config.toml
model = "rotation predictor"
dataset = "rendered scenes of toy objects such as cars, trees, mugs and chairs"
train_examples = 97500
image_size = 24
crop_scale_min = 1
horizontal_flip = false
color_jitter = 0.1
arch = "resnet_bottleneck"
norm = "batchnorm"
activation = "celu"
channel_attention = "se"
depths = [3, 3, 3]
kernel_size = 3
stem = "single"
avg_pool_shortcut = true
dropout = 0.05
widths = [192, 384, 768]
init = "torch_default"
residual_init = "none"
optimizer = "soap"
beta2 = 0.99
lr = 0.0029
beta1 = 0.95
shampoo_beta = 0.99
eps = 1e-08
precondition_frequency = 16
max_precond_dim = 1024
merge_dims = false
one_sided = false
adamw_lr_other_params = 0.0012
steps = 11100
batch_size = 256
epochs = 29.1
lr_schedule = "poly"
final_lr_fraction = 0
warmup_steps = 550
weight_decay = 0.3
adamw_weight_decay_other_params = 0
Rows from block 6, named by matrix and row number. Each number is 500 + 50 x the weight over its row's rms, rounded and kept within 0 to 999. All counts start at 0. Numbers have three digits each. After the name is the row's rms in percent of the matrix's.
# short1: shortcut pointwise conv (model.blocks.6.short.1.weight, 768x384x1x1), inputs 110-164
short1.393 097:418379553441552493537447487483444533459551490461445513422499427439487528575568523548443471454524500462536527543491554504411542541570443479535584417590499499416521535
short1.394 114:500493475532568515462498533547462540470486554483523487544508511540513536374500542454465535495540542495470539433481504440490509461444505529419417455438478413502529423
short1.395 102:521523445529466519479532485419493485452522535440533423521444479593563534504511533429518607529592554516555421531487422482543551479461459426541456498463494600428502444
short1.396 099:503532476409402500406524485448518510546508465550512466474512437532420462506471434552499554502545444437430516539502437469506528547430478479505488467440445526527509372
short1.397 085:548532470462436499468505398486445493505432537499482576438492472512532476537466464454425580555506553518546451541415471472571491537522422603479560567540606488495569491
short1.398 084:487441505503471448541457495511456462476439380484512508532524566402552442455472485471505551509523562576487447566528493584464440468499521536538515526518495556484517494
short1.399 098:463514484529539488516561565551540470499473449496514542447536527484529407547567487543518506510462460385474493386533410526448502496519499602491497562537528555591410469
short1.400 092:568485437522495507536480492441453514489554508524438466370441515472512491445532403374503556504531423461559488472439576561488516479387507527470543453449485511465409493
short1.401 078:479488551514480553511426463421480540453497460509562414413447480443593457492457500458591494450554396533465461447495566555433428579540514495514486605529529573481436434
short1.402 090:423560422498509406527548532486612398487529515504526528536442438602449523539421461478568427494505444377369443482436595492555578469391533489447501519503411596520544493
short1.403 107:507596531474570472555573477471509466466421460508556464469502524513517452560613473462479465508483400524541490472558508606359604582530573475459466570381519560470557443
short1.404 095:384486480584472569501464467465451524482443464515497441485465496575506497466461498560463453528545587568427545467537506468543550528480597526537521440494475570497588507
short1.405 091:648463511503563453484504589565539534548446536464470540521387475487533534450548441547483463490415483445458486615469474492432478539579530412449533498582510491520474500
short1.406 100:466444480504527437527452560470409464493581487438529528456465554489469520487526548455450454456447462516571453501521574393570391557480551499458459500507444465506555547
short1.407 093:550516538445570561391457405419572508514482511521540518466519548616518530365424534481459479508558518538431436581481492488495544555460512522501482477438452513605468543
short1.408 088:479506498551417506465427436522420456412504513403522464474540496515479449483518537526495499506508491465442509497467453460526420584562456484434506546416512463538566514
short1.409 113:484456519496396508503475626578575398497497485444446473447440440513564440507502522519405512508504487432515394602497434437524539560443484556488495508505449466509603440
short1.410 090:499545472465509543460546505468346546493534551519454476472440488548505505448494412542480473494445490547534501554514373505451482549532493506448491583484408436501519508
short1.411 090:433508510594441457441478530446521530493448430437480469535516473481577443589513472493443592548535487572472471582503490489504488533402500657509503446484428502458565463
short1.412 105:529473584492483494497544450509546507536469515524482460517487478552412501484441562424505412512501505540532494469533495601582432525530472495457462544451552427431547511
short1.413 108:487545599478500472551453575503510489543503541556468457582498519571422506544468527472362440467475492495570524514476342575440478554564605487380576456455443447547475531
short1.414 094:498618507473538545482444427525555463487461469523481634455492514506492484437532545518499496417425550429549486462646441493501432492508407551541454429485460493502533504
short1.415 091:504438486559505468515534499516550480491525517511458522512511522521619499564466469426576521529484491449496523510467383440536445501511501516486569609521550487475433506
short1.416 079:444503603481497511444526502405499556530520494486563486433498616480477447491518457449467477493529476508422509496445505565497561443522535470530525507424509503448545490
short1.417 110:465446557540501526484577488512472510454503539483515428464491530479505557534479415582449418467533526411405524531497506470539512497416501522539594576536520446444584499
short1.418 100:500552478530519533492488509550582525527562425455439516512455435513454586536591517342490491490404525488543533430498503434502480482463498436512503478582576509547391542
short1.419 090:442601529552531470505404501529454520605500419510447421503438477511456487483509466514539401439506468516439565491583521393505490495460547527592554542528509439489573505
short1.420 105:528505448401603484565500462565600578413581478571479466484524517604463575522469476581483499565502507509451515545572618522439440464505489549481494494507459519510482491
short1.421 094:439459468509562515425529442373540418537468487474494468411514528488528497402455578507464471532468416479456470627454410517507517447452507460517479524389439459490458424
short1.422 106:433637422492557505596488530544490590499508589489487477521409535404436539456469612490486550476463471540483388544493525469439476517584509477487579518423487477446530535
short1.423 103:474575568501451521502450608572469440539474522477497526506424566513530598466495463526457523474479504379522436464492489494502424575531507536579501490469456519504564520
short1.424 086:442508450430519484480485486555493508509428418503439494539567553509489447576498471491533488462451461471415516525599458538434471474519468507539465491515506484530566425
short1.425 102:573549439494546526548489495358496412525389494540499544509445525594611530474500484513423544451530558395483543547509479515498519502598494463418456533475395499483469468
short1.426 108:522574520488464523410423528527548513498468451462537613481482432385381462614497493509516446494511541535383452516501562466573511501433510449461568538553543533460568443
short1.427 094:504519517578430412508390440432480554497483473504517523508515470469501552560504542421563451527486605510545493539500555493558491532557511579511514498425559487589433496
short1.428 105:513461626525535500468500544429398432522492525512436532512529475537476438479597544483416578522565481481592553579513484412439549497474464569554569553422569461601443507
short1.429 098:526461477492410489443573538493468608469541498542508532497511638500539476496548419501494513523569413531580492460560391489491550504542584554541458369475577491587475484
short1.430 107:459435483487461486532470451542536588445520529610493503526490496510545470446556451537492513478507486474449530390574631555587457533440507513491506426517459535564544446
short1.431 102:495575584576532485576520456626525430485496542558450489479529546443518491521555390527481607487449495516425523547464435506442441465461486505492604426486511551509362532
short1.432 115:454619533645480551484610551449505525559480492469524523448574460505604475579413507530546498436481524449524596568541528500513539561542481499542563484507504485522422474
short1.433 111:479512486504498517424466534459541432598484394488494476470492516545510536534516512523493456501470571536560475582552506446572488513509481584508408443527537523535518521
short1.434 098:565591482493509437483488506405566599572516556507438515531539524423541466461558496439586445475428591483536411468541486539530502470508481544504480471511498433519495455
short1.435 097:524544435447560538494556363465469643514464497496411450425559576519494492453501577458501538465513571569496485529498504482532480542577469504547519483413469595507576435
short1.436 102:366552492475489470499505545548426417481474456509528486462481470590489500511476499550506452484483475461557389486508529493539550525505530511449575480430503466474501520
short1.437 095:348462451438474536629542491486509437641512538411540517547590513482580603442397531468430501505471617524513495539554447580429568473448495524488601519505419505529399525
short1.438 112:456536486589479493499570512465438497507492488578484595491545514490489493524501359525515511424531473471508567539420536405428493463559563568413493478476525441550511477
short1.439 099:625524444514413540435484591456541621534519483443458502397545587537563474599413455531449507474442504638533563485457472401482495428584560545566359432462492440585597489
short1.440 100:496517564415433516452472525474554518567416497542522545512438534563483481534448450438522498545358576529522464492454458456479553486474561467544562530535461443431475524
short1.441 107:562441539417513528455534475354595538485493489402522453431468494438376455502454442543550547457584514536519458649494553496450531501530496584446506527474431414511475493
short1.442 104:504485433517453458473519547499504461487510546485457481455507521460594442457463498567548460446511533464543536403438473491462467457524465660534523500557583491497563536
short1.443 118:476455493486448487479528506402480543491461508462551433543473536466517629527573506501542625509502612444499540532506557450448524499511459600462486391519590436577476480
short1.444 117:456456456442416475461514569447495524513519493627539547408439556466583518511563444506565617534463405479533504492484515437424502435493519588495401434480456498471455481
short1.445 110:506504541443504540466505466641583526426473516540617461518469453432548502547452481475476525575553444508451436551453433466479464558458505496537539394494458478509458493
short1.446 108:508495488474415499518476540450508491513494463467510452478544423530543489484446513471553434543445498495498560535533479396436468528538465398490508503552446479410518522
short1.447 103:521489488439556550444534477458496487563520482490522549435534505535557492569375542575509465487468371476545563507448458502466558582482508543551492571440466485462497409
short1.448 101:508511453519632519556438487530638549426568566502494542444531509522501491539470472493604496515546544566355426491523586535475513498493523476418556552527529509389463476
short1.449 109:542547521474550498463498521464485412416550449558483489484562509563516531591617337453540558516442449500440500462537523485497485461263448560525357529544508534543484504
short1.450 111:431517466495584543572578539518505542524456465476523489493421461463416531474563437542486499551472403395365563407506465491540496482456563490497523508536409417483505431
short1.451 102:441566441511470519508597450572581453439520487497531499448529480506559566462435488483434525497438492452479462503501403475592446593407488423452490564549543575555488514
short1.452 098:447463422454436377491424457424432399497530515566541513457547447526546454447603531532555428546567558560606494373559484461520450409537468519511458501544515469504481454
short1.453 119:451494475461478523467487473499499454495494514523574485446543501518520489493510450503471446517562509431513475420424438475540516521500558409455567507495439434517528434
short1.454 124:463468477494460453468459463504558480452507605552523503505507520428512632550458490519474541498547597526447556451511545542496471494526453430486468538469369502532436581
short1.455 092:447453436451460526572542497448529537482426502539526496471518454475553512578532487489461489463535513463567409583570497508564483480471498589522429438507534536521478436
short1.456 109:515507506554527561453443487543535604487538383515480588478466547516468406478563487611476615572499543520511431482522542503502463511533427484505473614472530605484472469
short1.457 107:551619438570648510494529451499438498511590522499547534471518476515548460453446556474516555467518483519556452495474499449404514464454482395444577492577508528492465431
short1.458 112:490599481572521532548471449568417490492556578451440525459509511520489499471507445476489476453511493567551481510475432532563497562544477458467480499539436427515486507
short1.459 086:476544571469477504556547509493499493534449495439476496493475553458567549470525471545476531399419468454554528627561435560479520512509491603527526487369484434430481533
short1.460 084:466562440503604501495549547479512543415479540490494397484450497516505496541538462473470547479478469447580482439480484546460449512471435512463432481422399439539578535
short1.461 084:515484407466496615467486575428456465515450489405546599479556409492517545593545477527483400492441516496380490492418484526484551515406538440544673530502463495532445496
short1.462 086:476464531512484460527447535491476386487552467508576499415458548469449452540594482471436514498546576518594511438564496458480583507500529553493537512373542546549542445
short1.463 098:525496534516509422486429492583506426440590444530525480436541488434540518541449574434526456513495605428478350540509562491559481511548586466517512544492488566509621516
short1.464 095:484521599524433442492422469532588621488670460484505375516498545579492490575523518493550493473485585483454462528515400486528488564472509502543509414444540569481458469
short1.465 089:466487428492443447602509507535496534479496416483524574542571597454519517469495571479491513574526504459498444544475423496443541554418472431592497546543479478466483469
short1.466 097:503530505498457507479496552468456473412458561518506496516466382503473590427600465433462525489498484509456443522524552454458479510475451520528538518500433454573402593
short1.467 076:477541502490478588511504484582472541495465415521406509501445530437471473454547524498480563476457591452430516416547518477436575541521498467541524604472450486536511515
short1.468 098:494413413509510517649522479493512643492442585483553551491409509482455450513497448510422546446524548483532561443533574502532506435465441489450486473523521496439484523
short1.469 105:491570480437475512420442419592492467499547465453469512481552521483392513589552580498502517465495502523556534456532466485537493546463680475487439519519486557418459565
short1.470 090:499428507452509508498513487556569487513483498439525456505483502476504586472497525455539581534506496400542446554518452472565438533541429493523564473571515478429521469
short1.471 087:461484473564505527470489503465566487564537505476457534475462559497477502537458461471391561526485522460609507455590520464575546514498440483514473473501551448512533458
short1.472 087:532516549556479567525536542464573418530452551545481458458491501448479534400476464492470466466496544499518521486521386567504543515562553442474501488513465659557521503
short1.473 099:410519423574419458407598501463470440515466457507525565468495482452496485515492536567555469450458524512506470457516578505513532461467528549531488432571507550520558488
short1.474 111:449411436537542593491604602475379556520426555497481524450516540527525491462517481528458488426560418478541524505455464485449527458567487566538478481500339388346451513
short1.475 078:501532572503526584487421453509490395570476462493491482571506568452450494499491473587558461444505528540575516476495436469499491409580458452435482486511539535421508564
short1.476 112:532597551525530482596509524499497519447538548469474592454460523456423490540505616582478438487446495477564399512450528388587519556563428541468590518472441466563465452
short1.477 092:546548477543556469453532532496455440574475501546479505453535537542505499514449504582553547501601497500436526448514419479497447426529516401470526542387595543512576476
short1.478 092:606574536502598471532391571386437461492536612548498508527472543470497495443519454435515510462445457423497562556478460555557535529452437499452433476480500527510637504
short1.479 094:507625467474417562442498532577526591531544507438450481481517439463479524481553513466488493502484353554521488503492435506596601430500460522505470503536408511563545451
short1.480 088:492442524535494566469425513543575356466496560465455540460552444515473524488551529417489570480411406536657485569515485543515598470489536517588508536575512571477419429
short1.481 101:484496575482492539480482510539519459454479534479576586466515559476538473609469569526555615466515634411525451472565451418574477538516552543546489480470527525676529493
short1.482 100:533482440557465503459511552476404499440523434570541451502558516520644513474525497489535486511531391497531519518540453439574506469472493625504412531583570488591549496
short1.483 101:506466600532538512479395449487460510562482556442483453449510549512522555555424470561473390552469549579404435511506458530519508445360550453480505503522566512545452563
short1.484 096:496518500511442437519524538501458460454582487526508561540428482548576650560433604460539520494507512545496395542391575504405588543493419515516572542429527437549531448
short1.485 099:467496488522542473464515540521401549521517464470452450496517570545534456446456472492477597489506459502462445524520540470521541475408575492467500462586555513509647471
short1.486 090:442440472539474460547548564580421483442472478501481525462567547537439527463529437447475476593596420431620432533459489436550473509647510612594444574497424633498460578
short1.487 105:503519493514494433524483511510491467648531440478461495456515529580524477464458533546473432563535625415570515427531597529590487447497463517599470456563533506491435475
short1.488 078:560488463504552500475395490490527432569432448484442508556490452528586477539553506431544550566506494634419500439560473470459505559609518498502507536514453447493628537
short1.489 076:471520408588518541505616455503495470402490538460384578440569467445481504537566558451487440562486484409470452447590490466423526479582401414483470465510498496423499516
short1.490 094:522464494532455508487502522498557594483549486584482504450504496463474457539570386421536498487456507609455531446508491508528490451483475401509503509555496554527526503
short1.491 088:490408573452550460521610546554567521537517530509450563455499475555480512535512518524485483507455533503424581536587518502443502560513404518476539519508509492489602496
short1.492 088:501454540483450484462502483448515427431496470490493487468457523447437455494492507412439449546545613434495553549483549502454505568564509512406576515396532518393456542
short1.493 101:445595513452508545478451513460492497521472610543439480477518456481443555506488457492451583539491500543566530470545559437526563543490523547521493453563555419489538486